From a checkpoint of a small image VAE.
Model: 9.01M parameters, 48-pixel images, encoder arch vit, encoder norm layernorm, encoder activation silu, encoder patch size [8, 8], encoder layers 10, encoder width 192, decoder norm batchnorm, decoder activation relu, decoder widths [48, 96, 144, 192].
Training: normuon at rate 0.0056, 19900 steps, batches of 128.
Data: trained on fractals drawn by 1,000 iterated function systems, in grey, 295000 training examples, 8.6 epochs.
Rows from block 6 of the encoder, named by matrix and row number. Rows with one number belong to one neuron. Each number is 128 + 24 x the weight over its row's rms, rounded and kept within 0 to 255. All counts start at 0. After the name is the row's rms in percent of the matrix's.
# fc1: MLP up (encoder.blocks.6.mlp.fc1.weight, 1152x192), inputs 96-191
# fc2: MLP down (encoder.blocks.6.mlp.fc2.weight, 192x1152, transposed), outputs 96-191
fc1.624 101 [148 159  87 102 131 111 128 127 144 128 140 131 103 173 128 140 117 154 119 154 109 146 147 131  91 177  85 141 125 127 102 111 153 138 110 100 131 152 144 132 130 128 120  90 171 126 123 152 176 148 156 105 130 107 141 127 134 151  61 118  85 165 151 101 158 105 102 100 124 119 172 141 146 152  59 159 133 128 154 128 135 125 139 112  95 130 131 160 132 183 164 111 116 113 151 150]
fc2.624 097 [116 118  98 109 142 145 100  83 174 175 159 120 162 111 111 142 157 133 151  98 137 142  91 115 119 113 178 150 152 184 167 142 115 165 120  97  99  90  93 106 130 122 101 117 105 174 140 103 149 121 154 134 126 128 139 113 141 119 115 128 104 109 114 134 160 152 141 192 142 122  91 164 179 132 114 109 125 123 131 150 154 146 152 139 106 126 103  94 117 157 113 123 101 164 155 114]
fc1.625 090 [160 119 119 129 131 100 136  94 141  97 119 123 108 119 138 151 114 138 133 136 163 151 161 187 123 111 111 157 128 152 153 112 130 131 104 130 105 113 125 117 147 104 131 128 196 144 172 146 132 153 129  87 150 135 159 145 129 122 104  81  92 131 141 156 136  91  73 100 110 102 166 118 102 119 207 139 121 114 137 118 119 122 138 116 144 143 150 177 150 133  67 124 128 105 138 135]
fc2.625 044 [113 152  95 139 131 119 152  98 150 161 159 127 117 180 149  80 103 146 121 162 116 111 131 121 128 136 136 143 115 124  89 107 136 174  96 124 123 119  92 126 141 164 111 143 128 118 142 133 116 114 144 122 153 109 138 148 116  94 120  82 172 121 129  93 151 117 128 165 163 125 134 169 100 133 110 143  95 161 144 139 148 100 123 130  97 162 101 114 134 141 119  97 146 121 113 122]
fc1.626 078 [134 168 115 137 145 145  76 117 104 142 105  96 140 169 132  97 155 158  94 134 142 134 124 141 139 122 111 159 187 101 119 146 143 110 140 101 135 168 136 129  99 131 126 104 137 119  79 143 123 139 114 111 103 138 121 135 153  81  90 144 153 130 200 150 117 133 198 115  85 110 116 113 138 158  93 161 150 120 148 123 129 134 129 124 149 122  91 110 136 131 110 165 174 140 113 113]
fc2.626 037 [116  72 159 132 101 111 139 146 109 115 141 102 119 148 119 121 146 115 183 148 127 150  98 129 156 168 152 117 140 110 103 116 151 151 136 150 114 150 169 170 150 164 127 174 145 105 101 109  97  95  97 144 124 164 111 104  93 105 128  85 137 113 127 133 154 141 104 119 138  98 154  99 134 116 133 147 109 117 146 148 153  90 144  93  98 170  75 163  97 127 124 118 168 130 148 112]
fc1.627 092 [115 135 123 110 123 119 111 101 171 140  90 141 112 103 119 152 152 156 108 157 104 197 190 149 145 130 136 167 139 134 118 140 137 119 120 122 141 124  90 178 106 145 123 112 145 136 137 160  95 166 151  75  70 133 133 120 151 130 113 148 119 145 152 144 125 152 132 131 137 134 152 133 118 107 116 133 113 139 116 136 135 116 126 108 133 147 145 166 161 191 159 115 148 114 138 121]
fc2.627 095 [107 104 116 147 148  96 111 101 167 130 145 136 102 151 163 139 118 125 129 146 107 101 130 103 123 153 122 156 125 140 151 171 180 153 112 113 141 114 108 103  89  94 102 135 139 160 125 135 135 161 162 115 145 118 154 104 133  94  94 162 141  95 120 138 165 107 152 139 163 135 109 121 166 129 169 121 139 107  93 123 144 120 145 146 158 104 124 102 122 155 136 143 112 103 141 138]
fc1.628 103 [106 110 170 112 145 133 120 133 173 119 140 126 149 122 146 125 117 147 128 129 154 122  96 110 110 116 100 145 141 106 141 135 100 119 115 141 130 148 181 114 123 144 138 151 116 110 118 103 110 126 102  96 131 151  95  94 118 122  67 126 137 127 149 109 131 148  88 126 134 114 189 137 145 116 112 166 122 148 150 107 151 104 183 137 170 164 132 130 147  91  87  98  91 159 110 159]
fc2.628 119 [156 119 106 100 114 128 109 129 120 113 166 120 139 121 127 113 134  99 134 123 100 185 125 115 112 135 125 141 120 127 117  83 146 141 153 109 140 143  84 137 115  79 104 109 121 138 129 143 154 134 130 172 124 106 160 131 167 121 145 127 126 137 144 109 132 114 134 119 125 183 107 111 153 109  94 111 141 141 124 156 106 138 111 151 113 124  59 144 112 140 157 146 140 140 136 115]
fc1.629 097 [185 144 122 151 139 162 140  98 126 109 101 119 122 143  68 107 107 160 140 126 131 149 150  83 115 126 153 135 113 136 100 170 152 144 170 123 130 120  98  93 111 104 113 123 142 150 174 126 123 120 124 156 103  95 139 146 159 114 151 141 145 141 141 164  98 118 172 113  84 140 128 131  83 120  97 146 129  93 137 116 134 123 157 109 176 132 117  87 145 125 107 144 167 126  75 124]
fc2.629 042 [105 141 106 124 144 119 105  89 122 110 120 120 135 139 117 109 191  98 139 165 101 156 184 123 107 129  86 119 114 158 140 166 148 138 102 147 119 112 154 146 106 145 107 150 140 123 163 147  97 170 149 105 150 113 112 127 111  89 127  80 124 121 121 142 167 132 171  88 121  73 142 103 130 126 166 141 126 150 131 134 144 115 163 152 131 122 124 164  92 122 138 146 149 140 116 164]
fc1.630 115 [122 127 146  92  90 107 117 126 148 149 145 171 161 131 113 136 144 133 120  92  99 142 166 117  85 149 138 149 143 120 120 100 156 125 146 135 164 120 131 139 101 123 111 154 119 182 131 185  85 121 118 119 144 189 135 119 122 135  90 141  98 150 136 133 110 121 153 135 190 103 134 111 130  98  56 143 154 136 147 137 107  94 153 121 128 153 138 169 155 136 157  86  91 138 138 130]
fc2.630 148 [100 112 146  87 104 139 123 123 126 111 146 138 134 150 151 180 103 130 119 127 111 141 150 111 139 138 109 149 111 137 150  90 163 106 137 131 127 138 124 112 145 126 159 102  92 113 147 194 151 127 105 132 163  84 154 159 125 129 116 142 110 122  99 181 163 130 109  96 147 139 151  95 111  86 142 135  89 162 101 133 117 136 110 135 124 128 177 103 140 130 126 144 162 143 108 113]
fc1.631 119 [158 133  92  96  91 142 159 114 153 156 153 141 121 113 117 152 130 145  92  75 149 135 124 155 103  84 125 140 121 125 117 126 145 142 119 162 106 146 123 105 142 123 160 159 158 120 129 133 140 143 134 140 102 154 110 149 119 118 107 110 129 113 113 126 135 127 113 175 108 150 148  98 108 105 148  94 167 131 133 113  98 171 140 119 110 171 136 121 109 147 116 121 126 116 107  99]
fc2.631 063 [157 107 138 119 138 169 135 151 103 149 114 142  89 140 123 120 127  92 135 147 141 154 146 163 161 161 137 139  67 144 129 154 146 121 144 167 129 109 119 146  93 152 134 138 122 130 142 133 117  91 133 147 161 102 102  84 186 126  86 154 127 149 125  85 114  82 124 128 126 120 135 120  71 125 112 109  59 176 109 104 111 152 110 139 138 115  99 135 153  90 127 146 203 171 142 123]
fc1.632 111 [107  91 105  71 151 110 148 130 133 120 117 104 108 133 148 125 131 123 159 151 134 148 115 109 138 137 176 130 170 144 106 176 128 101 117 104 118 121 133 137 159 109 149 116 107 114 139 149 137 130 147 142 116 154 114 132 114 119 122 161 131 103 143 132 104  97 132 112 115  97  83  68 147  88 120 123  77  72 106 138 180 154 166 149 165 120 140 108 146 108 142 140 127  96 111 124]
fc2.632 093 [149 123 104  96 144 158  79 126 123 127 122 147 137 125 121 154 120  83 147 122 122 131 183  82 174 163 112  95 129 200 128 134 131 130 136 105 139 134 122 143 164 120 113 112 117 107 110 146 106 107 139 158 122 135 150 107 172 106 113 151 123  90 131 109 145 126 148 125 150 145 120  93 140 135 118 111 127 159 114 115 128 138 170 173 117 119 145 136  91 123  94 117 144 160 131 147]
fc1.633 105 [167 131 136 149  96 160 122 142 115 118 105 128 128 104 104 141 120 115 129 108 112 118  96  90 132 144 101 153 141 133 100  92 166 149 139 162  94 159 136 136 111 151 123 147 128 138 133 132 130 168  91 130 128 132 135 125 164 104 135 125 132 105 191 114 153 144 108 123  82 107 152 122 130 126  95 120  98 134 148 135  90 118 146 137 130 103  89 133 147 149 123 101 166 120 128 166]
fc2.633 127 [136 148 134 144 132  99 125 147 122 158 146 121 115 128 117 142 119 171 130 142 132 147 173 165 114 120 136 131 113 101 127 138 155 107 118  96 147 135 145 107 206 114 136  88 108 126 113 166 142  95 152 105 141 107 128 122 112 113 107 125 111 139 107 114 132 134 116 153 173 133 115 129 116 122 171 141 174  91 143 137 137 135 129 119 129 114 142 157 139 124 168 120 156 138 138 149]
fc1.634 083 [ 84  97 144 146 133  98  97 119 127 118 107 140 146 131 165 159  87  86 157 108 120 150 120 124 126  85 112 135 138 124 135 134 123 107  88 121 130 148 124 118 107 106 113 130 198 111  85 131 135  77 139 100 136 129 177 126 100 147 143 122 131 120 140 128 118 146 125 151 158 146 155 108 167  97  61 131 122 105 107 117 108 133 110 147 105 137 114  96 145  88 162 100 139 124  95  86]
fc2.634 066 [115 135 162 118 156 139 127  94 119 139 123 139 101 167 132 124 181 158 114 111 146 131 129 105 147 160 114 137 109 146 120 141 149 101 126 104 131 127 102 107 118  97 118 118 143  85 147 142 147 147 163 132 109 151 142 147 124 132 141 131 165 100 150 121 162 120  94  85 118 147 133 128 137 170 146 144  77 111 144 148 147  98 153 166 124 130 156 102 147  91 116 109 116  91 134 143]
fc1.635 077 [147 140 110 168 132  97 121 147 152 157 145 100 128 121 137 133 126 155 145 161 121 109 114 146  93 144 108  55 163 183 121 132 120 120  53 123 140 153 137 140 151 134 118 113 120 122 121 107 128  73 115 110 115  82  91 129  97 162 123 117 129  93 121 104 115  99 138 161 171 143 155  85 131 147 143 124 144 106 125 113 131 175 152 139 159  86 100 141 136 131 152 132 170 136  87 166]
fc2.635 036 [122  99  98 131 130 152 125 148 145 174 124 157 105 125 107 127  68  93 161 131 115 154 113  89  97 117 125  98 144 124 144 132  99 130  82 114  97 124 107 139 119 141 142 155 107 170 129  90 102 128 144 105 115 127 149 132 152 132 164 131 164 121 150 130 128 137 112 140 140 121  76 147 169 103 134 176 104 159 109 144 163 103 140 158 134 153 124 113 134 146 124 159 165 108 116 134]
fc1.636 073 [169 117 123  91 142 128  84 109 107 113 126 163  88 158 132 105  95 102 135 142 149 131 132 161 148 121 110 152  88 107 110  91 121 128 138 131 141 126 148 130 128 132 119  89 112 147 124  99 142 202 134 109 154 133  93 126  91 109 121 131 145 128 183 155 156 130 110  68  76 170 101 128 122 114 129 143 155 113 184 123 131 123 117  89 155 122 141 105 118 139 163 106 147 114 153 125]
fc2.636 034 [129 132 132 132 101 118 124 130 150 135 110 116 131 147 113  90 119  72 160 142 126 131 150 175  87 113 132 128 114 151 130 107 124 153  96 124  95 128 163 164 114 144 149 121 143 130 130  88 158  70 132 102 158  91 145 134 122  86 113 108 121 145 115 139 148 119 120 127 138 118  80 138 139 170  97 125 130 141 111 142 127 162 149 137 140 128  99 135 117 109 110 106 228 153 145 116]
fc1.637 091 [114 125 157 126 139 177 139 138 154 124 131 154 132  90 162 120 101 140  88 165 109 136  75 130 143 139 145 147 147 136 115 140 162 161 102 164 132 149 159 132 111 127 120 129 119 164 120 119 128 100 118 120 109 126 134 112 175 128 125 105 163 109 111 122 116  99 116 122 143 120 137  88  83 152 171 108 118 168 163 153 137 120 123 153 164  92 147 126 140 108 154 132 169 128 146  79]
fc2.637 103 [138 103 122  94 125 108 162 132 150 100 122 123 135 136 107 127 163 133 136 114 148 114 137 125 155 139  68 163  99 136 183 114 146 145 139 109 122 151 122 158 148 144 142 119 136 114 106 127 173 149 106 129 113 124 113 109  74 129 103 154 108 159 129 154  85 122 118 150 127 123  91 119 199 122  89 108 121 152 128 111 129 142 146 104 119 117 122 119 109 150 134 147  68 133  76 131]
fc1.638 103 [144 132 142 111 121 108 106 102  99 109 127 151 107 108  81 102 124 150 154 158 108  93 178 128 100 133 152  98 121 159 133 134 102 162 130 143 120 146 128 134 126 137 114 161 158  79 133 108 111 100 118 117 112 131 131 141 151 115  48 117 113 162 148 165 158 110 140 151 109 183 148 149 113 145  91 141 133  96  94 141 133 110 168 157 158 133 102 149 107 143 150  75 154 137 112 117]
fc2.638 083 [ 77 106 144 117 155 112 206 141 121 122 130 106 118 145 108  97  82 107 157 149 125 147  97 110 135 109  88 118 151 107 112 113 145 141 126 112 148 148 160 139 147 143 130 119 172 122 104 155 139 129 128 105  88 102 133 126 133 117 130 163  96 132 104 109 112 147 117 145 137 143 143  91 107 116 126 164  91 127 152 130  92 141 180 145  98 110 129 173  86 134 108 140  91  91 128 143]
fc1.639 129 [110 161 138 124 124 146 171  82 136 121 146  84 111  92 140 151 145 109 133 112 138 162 136 120 137 133 161 123 151 138 121  82 100 143 110 122 141 108 107 128 155 117  68 112  94 115 118 151 108 149 115 134  87 134 164 139 150 112 134 141 125  94 152 129 120 146  78 121 168 107 121 127 138 141  99 136 168 123 114 175 100 176 159 139 131 160 116  83 109 148 116 142 146 155 160  79]
fc2.639 083 [104 122 145 106 141 138 129 146 154 174 122 139 133 110 135 194 121 166 115 165  95 132 122 138 107 102 110 156 131 190 121 159  97 170 132 130 121 117 104 128  99 145  88 130 128 141 116 160 118  91 120 104 132 132 123 107 120 139 154 125  71 102 146 124 120 135  82 101 109 113 171 128 147 115 158 106 119 108 124 109 159 126 117 140 122 130 156 120 124 156 149 167 104  67  85 159]
fc1.640 110 [161 125 116  99 106 171 146 114 107 100  80 128  84 149 165 111 127 136 129 109 169 104 159 166  86 150 138 141 118 126 147 133 107 102 107 151 105  80 115 146 132 119 183  72 155 145 148 112 167  96 132 137 163 139 102 110 118  78  88 144 126 152 136 158 135 132 117  82 107 109 141 135  96 113 152 104 149 122 122 101 139 113 148 145 165 128 121 211 140 105 144 100 180 126 155  99]
fc2.640 074 [176  85  88 124 131  93 141 147 127  83 129 115 146 126 118 173 189 174 103 121 154 135 152 115 175 109 138 115 133 101 118 127 177  96 140 111 122 124 100 167 137 110 136 114 175 105 167 125 148 105  88 106 119 100 127 119 136  83 149  89 140 107 128 143 112 165 129 128 122  89 146 160  97 142 141 156 106 126 131 117 174 108 128 156 163 114 148 168 122  88 135 171 156 106 141 118]
fc1.641 093 [122 139 111 178 142 120 131 129 158  99 156 174 134 148 168 116 130 132 139 112 113 181 136 170  77 131 172 122 161 113 114  94 104 126 137 166 125 130 143 118 128 116 149  97 150 112 115 116 133 145 128 137 170 115 138  83 134 143 143  94  83 153  95 104  83 130  98 110 131 130 100 102 124 137 129 132 138 108 144 149 120 148 179 167  96  99 127  94 146 122 136 145 142  94 136  95]
fc2.641 158 [124 106 137 151 149 109 100 120 105 175 100  86 163 128 108 141 109 126 132 168 108 109 135 125 126 143 127 101 111 175 132 140 133 114  74 188 148  90 124 149 103 123 124 169 143 143  86 127  90 114 126 129 113 145 159 102 165 138 120 102 148 122 142 152 143 142 124 158 118 132 141 162 134 107 113  94 104 170 106 177 103 149 111 106 107 150 151 113 155 163  87 138  89 132 132 178]
fc1.642 101 [157 124 145 148  81  80  98 131 102 142 159 177 164 113  87 126 135 108  81  90  99 153 140 117 122  98 141 140 147 121 135  95 123  98 144 159 119 130 146 159  93 164 146 161  77 148 125 137  87 125 134 148 130 193  82 136  89 130 111 133 143 142 141  91  98 144 116 124 163 131 131 134 127 105 153  97 157 158 125 105 108 138 129 121 118 141 172 118 121 125 101  80 130 140 118 139]
fc2.642 162 [149 163 134 132 136 157 129 127 146 125 158 163 137 141 151 152 144 124 117 174  95 151 103 135 151 162 111  98 166 130  98 103 160 146 124 108 147 135 110 124 137 116 130 137  91 110 129 111 132 130 120 127 146 156 121 143 134 139 115 141 129 116 127 168 184 138 147 149 137 120  95 140 125 146 125 115 123 105  89  95 143 152 125 177 144 110 121 150 108 134 141 176  78 165 139 136]
fc1.643 134 [108 138 175  99 103 134 130 123 146 103 117 129 113 129 139 127 108 133 123 107 163 111 101  71 116 139 129 115 151 159 122 127 175 118 140 105 159 174  65 130 158 107 131 147 123 134 114  87 124 138 141 103 129 153 113 116 137 118  91 124 119 121 133 180 129 169  85  60 167 168 162 143 168  50  99  80 156 121 100  82 101 113 152 156 187 130  95 136 147  91 106 144 133 131 141 130]
fc2.643 085 [140 131 190 144 129 127 136 108 116 129 115 142 164 128 105 115 136  90 106 129 100 141 144 137 165 143 114 104 166 118  92 178 126  99 126  69 130 120  81 100 132 134 122 102  86 160  93 142 131 142 104  99 126 137 114 159 186 160  91 139 102 119 144 135 108  95 132 135 157 113  99 148 164 150  87 140 133  95 157 124 144 169 118 111 132 119 131 135 127 143 186 108 108 182 124 163]
fc1.644 107 [132  97 104 146 170 129 148 137 168 115 150 138 126 127 157 140 125 141 182 127 168 128  94  76 178  97 147 121 135 158 114 127 121 185 103 113 141 132 122  93 148 112 109 133 122 164 124 152 131 148 138 164 121  92 127 141 101 156 135 124 158 113 139 113 150 114 118  66 129 121  97 115 129 115 116 146 135 125 168 115 150 165  93 139 155 128 110 120  97 110 137 107  95 104 132  79]
fc2.644 092 [152 140  90 104 176  98 137 129  92  88 110 109  98 124 126 161 148 113 108 102 141 109 142 135 115 122 145 133 124 101 136 137 147  85 139 145 175  95 167 137  96 134 125 137 119 144 129 156 158 142 112 128  99 127 137 137 175 135 160  74 140 105 139 119  88 145 101 134 124 145 118 114 140  87 121 167 106 143 149 164 210 144 109 119  98 118 147 132 166 132  89 136 131  95 153 150]
fc1.645 113 [140 100 127 135 124 131 117  93 102 115 144 121  94 156 139 131 138 106 156 109  87 117 114 104 160 109 133 101 103  98 131 117 165 146 110 125  90 126 108 102 130 124 160 119 146 161 110 151 122 151 119 128 125 121 125 123 137 162 153 117 130 125 192 125 152 115 133 105 119 139  84 144 116 105 141 134 151 128 132  81 160 132 137 147 143 146 110 130 162 130 163 172 152 158 132 143]
fc2.645 062 [114 115 157 107 115 169  78 148 105 111 171 134 119 111 127 133 136 135  99 140 144 143 114 131 118 137 136 137 151  96 161 109 111 161 107 100 136 188 103 117 133 128 195 143 146 152 100 148 140  94 119 112 104 108 126  99 143 134 121 122 143 169 129 143 109 177 162 116 126 147 109 147  97 130 138 120 141 155 160 177  68 167 136 139 109 161 100 118 134  87 107  97 138 113 141 174]
fc1.646 115 [134 109 120 174 125 136 131 105 140 131 101 120 187 153 134 133 142 130 117 130  76 156 171 151 118 144 120  76 163 163 129 116 118 145 115 140 136 135 120 109 107 124  90 126  97 171 112 142 158 159 122 166 101  96 142 139  84 105 186  80 129 118 156 150 133 101 154 130 120  99 132 118 155  76 151 153 106  81 153 127 140 123 138 168 123 100 103 144 149 149 140 106  81 117 118 107]
fc2.646 070 [126 122 123 109  84 160 117 103 126 141 170 161 126 143 156 144 138 103  89 138 119 125 112 117 105 147 192  95 143 147 147  91 107 129 137 120 156 120 148 127 119 126 143 161  92 132 100 139 126  92 141 125 157 106 161  80 139 139 144 162 118 128 147 125 158 148 134 127 121 156 167 104 168 168 100 138 110 143 159  66  94 119 167 119 103 113  68 135 125 138 122 153  84 132 123 137]
fc1.647 098 [118 124 132 116 119 124 112 101 112 112 134 190 110 165 142 150 149 109 126  79  97 101 142  86 122 150 146 121 140 131 154  81 122 126 128 114 104 110 173 113 129  97 129 142 123 110 160  81 117 122  92 111 138 159 136 112 103  82 123 164 101 115 118 152 134 104 167 134 149 171 116 115 134  83 123 101 117 135  95 122 104 112 117 100 134  82 147 140 122  76 133 166 121 145 115 133]
fc2.647 089 [124 134 141  94 101 104 148 140 103 133 166 114 137 129  81 141 113 138 117 148 128 140  64 174 112 108 104 127 164 145 123 129 124 174 111 147 145 124 116  81 115 113 138 157 168 117 114 164 141 106 114  92 127  97 134 119 153 189 111 114 102 131 129 149 131 134 120 144 105 140 161 114 161 126 142 141 136 134 119 118 146  95 118 177  87 103  99 129 118 138 122 100 107 153 143 115]
fc1.648 096 [129 122 124  51 176 115 101 143  99 163 141 128 138 161 130 108  91 112 104 106 103  66 146 172 113 155  99 113 166 132 153 123 129 144 154 119 100 159  98 142 138 122 172 120 106 145 110 135 102 133 174 123 126 110 130 124 137 133 115 150 146  97 113 139 112 129 167 141 106 170 127 135 135 106 118 119 128 126 157  96 117 131 149 155 155 128 143 144 150 118 156 114 119 105 137 119]
fc2.648 074 [127 129  92 116  89  97 126 145 177 115  96  95 120 132 137 121 109 110 136 145 117 137 125 164 167 116 150 120 112 108 106 128 131 131 104 135 156 130  91 102 114 117 116 123 116 128 138 144 152 142 132 124 129  81 110 109 112 158 150  91 110 120 158 150 145  92 108 119 192 141 130 166 121 128  92  96 147 132 134 137 166 124 121 114 121 134 144 133  99 148 137 149 142 129 169  76]
fc1.649 103 [122 173  98 128 104 112 129 139 143 130 111 171 134 177 161 121 143 141 129 134  90 106 137  91 102 142 149  70 180 100 122 104 140  98 146 130 131 110  95 132 156 114 104 134 144 122 125 115 130  95 106 128 143 113 122 128 135 123 128 137 107 117 114 187  96 134 157 131 138 103 120  58 114 131 141  99 125 158 107  80 126 142 165 128  66 115 179 130 123 157 129 148  92 134 108 136]
fc2.649 047 [107 143 124 135 139 164 104 179 145 130  77 132 150 169 104 109  83 115 100 125 154 137 103 118 153 113 152 106 119 150 136 122 136 135 127 153 124 126 153 162 140 131 146 150 137 181 150 110  94 131 118 107 164 171 104 142  97 175 149 122 111 148 144 140 122 134 126 150 109 133 127 121 141 142 118 127  94 144 127 174  94 114 144 111  92 113 111  89 141  99 115 110 177 171 168 124]
fc1.650 108 [120 105 139 183 133 117 167 167 144 109 139 129 139 194 145 102 115 123 169 109 101  76 154  93  99 132 155  75 158 164 116 128 124  64 148 110 118 122 171  81 136 105 116 148 144 168 114 119 109 107 105 111 104 110 109 131 117 120 171 102 152 127  97 110 152 137 130 100 156 129 134  84 127 126  92 106  94 106 152 150 117 125 143 131 139 130 124 159 151 149 145 102  73 123 124 156]
fc2.650 089 [168 116 179 144 139 108 176 154 112 116 137 140 153 102 136 101  90 135 131 115 133 136  69 116 166 127 134 144 146 153 127 141 158 156 127 141 112  72 123 147 117 112 104 141 139  89 134 153 132 125 148 107 123 109 145 170 137 156 148 127 146 162 124  96 132 145 118  99 122 116 141 124 172 171 170 117 136 149 119 127 155 147  95 122 146  85 139  90 128 124 160 103  63  91 148 140]
fc1.651 121 [135 141 140 142 152 123 135 101 171 140 138 109  93 133 136 136 116 146  94 103 125 138 144 132 125 113 131  88 127 141 153 114 152 125 121 135 136 137 171 108  94 111 175 103 156 132 136 182 136 133 178 129 106  90 133 132 132 116 133 148 134 159 121 138 129 146 112 132 128 131 133 159 145 103  33 109  91 148 104 106 161 152 108 126 123 138 127 110 100 114 154  93 148 127 189 144]
fc2.651 101 [158 153  76 179 130 143 114 130 134 107 125 135 121 121 148 124 184 112  83  90 100 100 175  75 104 121 106 141 131 118 137 124 116 189 117 123 111 153 117 114  95 139  78 120  79 157 160 115 143 121 156 121 146 124 159 140 172 153 125 114  76 123 103 134 133 122 124 144 131 147  87 142 131 139 103 127  84 134 115 136 119 111  86 156 150 128 150 141 144 156 123 158 177 116 147 151]
fc1.652 115 [143 135 116 126 151 126 127 130 123 144 109  92 146 141 154 121 122 104 132  80 102 130 110  99 143 153 130 118 100 114 133 123  83 121 129 128 123 127 118 162 130 122 130 137 102 147 149 153 131 140 121 109 153 153 128 113 147 119 106  85 164 156 151 151 151 113 128 102 130 172  82 158 100 111 166 141 102 142 157  92 170 104 123 165 150 121 115 103 128 132 135 158 149 134 138 112]
fc2.652 148 [158  99  75 111 101 135  88 128 112  86 142 169 164 100  95 117 159 114 110 131 119 141 144 135 128 132 151 102 120 109 102 147 129 183 132 125 181 115 129 128 155 112 129 146 149  95 144 112 119 136 133 132 126 136 110 155 113 134 148 131 121 152 109 104 125 137 127 120 133 167 139 121 123 126 148 154  96 119 123  95 121 181  88  81  92 166 111  91 105 116 145 118 182 114 106 109]
fc1.653 077 [124  89 138 196 146 117 101 132 111 169 155 184 119 107 136 110 112 184 183 127 116 129 176 114 116  99 115 104 114 159 142 149 118  87 149 125 144 120  91 145 157 110 102 123 107 153 124 127 107 104 133 135 123 116 143 102 139  95 113 128  95 135 161 135 127 113 155 152 127  89 135 123 116 109 119 105 124 154 159 166  97 151 137 127 135 151 126 108 129  99 171 142 126  90 104 137]
fc2.653 092 [147 146 136  95 114 137  99 112 106  97 137 141 132  98 119 103 158  81 103 114 136 123 144 169 122 127 142 172 108  73 108 150 157 183 115 123 116 164 177 104 107 140 145 128 121 102 144 156 125 142 106 106 130 153 152 140 118 149 139 128 178 145 142 137 141 163 129 120 156 163 157 138 114 145 158 118 112 133  90 125 115 101 158 143  93 101 155 125 125 105 106 101 155 165 170  93]
fc1.654 101 [111 138 163 117  77 122 104 136 118 116 165 122 154 144 132 143 150  75 124 135 135 160 122 156  93 112 133 148 157 155 145 125 178 140 123 105 168  82  86  94 115 110 149 179 170 125 111 113 118 103 117 161 123 162 149 119 120 151  89 173 136 100 125  90 125 119 128 105 166 142  93 151 135 176 142 142 130 148 122 116 110 156 169 110 119 179 116 129 107 130  92 101 121 171 140 122]
fc2.654 091 [106 117 143 100 148 167 153 127 134 118 143 101 185  97  97 170 134 142 172 109 111 109  96 119 154 123  63 120 110 143 126  82 129 109 151 121  88 123 125 121  83 136 153 110 149 131 148  91 169 123 107 142 129 122 146 108 154  98 106 115 105 129 117 152 130 112 151  82 136 130 124 149 162 122 103 104 138  96 120 175 104 158 109 165 167 120 154 109 101 184 144 173 125 122 126 143]
fc1.655 102 [144 117 121 118 154 122 126 137 144 106 165 141  98 143 135 133 125 124 114 120 124 121  75 150 136 137  91 145 159 141 156 142  73 123 101 118  79 141 147  84 148  96 138 136 130 137 127  87 141 101 179 132 136 120 149 124 110 133  93 129 110 161 145 142 109 118 142 132 141 149  92  57  98 157  85 141 129 142 161 116 140 104 127 163  80 116 152 133 113 126 170 192 160 118 173 132]
fc2.655 084 [128  73 132 106 114 119 155 148  76 151 101 169 104 126 169 130 165 124 108 105 131 127 100 116 168 137 144 140 107 131 116 157 120  97 123 141 131 151 123 137 136 135 171  54 140 111 153  99 139 132 122 112 157 125 139 154 123 115 132 133 134 108 153 117 142 101  73 145  86 132 137 135 156 129  95 118 133 124 123 142 148 138 111 175  97 151 134 112 150 137 164 134 136 113 137 124]
fc1.656 116 [120 135 129 126 113 129 130  99 145 119 158 113  76 122 120 140 112 187 135 162 108 153 103 138 185 111 142 128  98 144 134  86 160 118 115 106 158 138 137 133 161  77 163 132 170 153 122 150 142 170 145 166 109 130  87 119 134 131 158 160 123 129 100 185 143 110 140 128 136 110 150 106 113 153 148 149 153 136  95 133 121 147 125 127 137 138 129 139 144 107 177 112  92  73 109 142]
fc2.656 153 [142 101 160 113 150 139 128 162 153  88 119 106 127 149 114  92 104 146 103 115 113 117 138 155 116 135 148 190  98 128 105 128 146 152 133 134 171 127 135 167 106 144 199 122 119 155 106 134 106 147 141 110 137 113  91 130 103 112 135 130 170 112 148 104 153 177 175 123 183 126 141  99 139 108 118 125 146 121 127 105 103 127 146  69 100 108 116 122 100 144 100 188 181 121 116 110]
fc1.657 108 [134 124 149  95 103 108 185  81 124 129 120 113 125 121 121 141 164 158 142 125 154 116 149 122 113 118 117 172 109 152 112  85 102 119 162  95 114 124 126  96  95 130 146 132 127 103 130 137 142 170  93 171 114  64 106 125 129 135 157 129  82 133 182 112 134 112 107 119 110 113 160  97 113 177 122 152 151 166  91 125 161 149 167 152 151 175 153 178 121  89 139 104 129 158 152 125]
fc2.657 106 [124 164 175 153 104 105 148 119 130 138 153 183 151  88 118 119  60  92 105 137 106 154 144 124 101 126  92 126 113 155 112 121 121  98 151 147 104 156  92 153 158 105 107 160 135 124 141 148 122 114 127  99 101 156 153 114 127 134 158 103 128 143  92 102 147 118 124 160 123 138 101 176 123 101 138 128  99 112 107 114 106 145 131  65 131 142  67 134 110 145 126  93 150 116 128 104]
fc1.658 077 [167 136 121 121 140 130 131 104 129 164 120 114 147 158  90 144 147 149 131 141 122 103 164 111 116  96 172 116 116 125 136 174 159 168  99 154 134 125 104 135 137 136 147 101 147 114 105 122  96 123 139 129 131 103 112 129  88 162  79 149 101 130 106  76 145 124 132 116 174 131 182 150 124 125  90 117 186 122 124 131 142 174 150 127 133  90 121 122 167 129 153 135 151 126 110 144]
fc2.658 083 [109 144 146 115 136 117  94 140 131 130 117 169 125  66 167 113 110 121 103 125 107 150 141 117 149 148 111 124 139 185 117 100  78 133 145 134 137 125 105 149 145 125 128 166 139 118 134 147 137 153 124 129 125 121 115 151 127 125 125 127 113 127 115 180 127 115 120 132 128 154 138 109 145  89 119 147 136 147 100 128 125  86 148 123 117 157 156 144 134 172 112  93 131 132 100 141]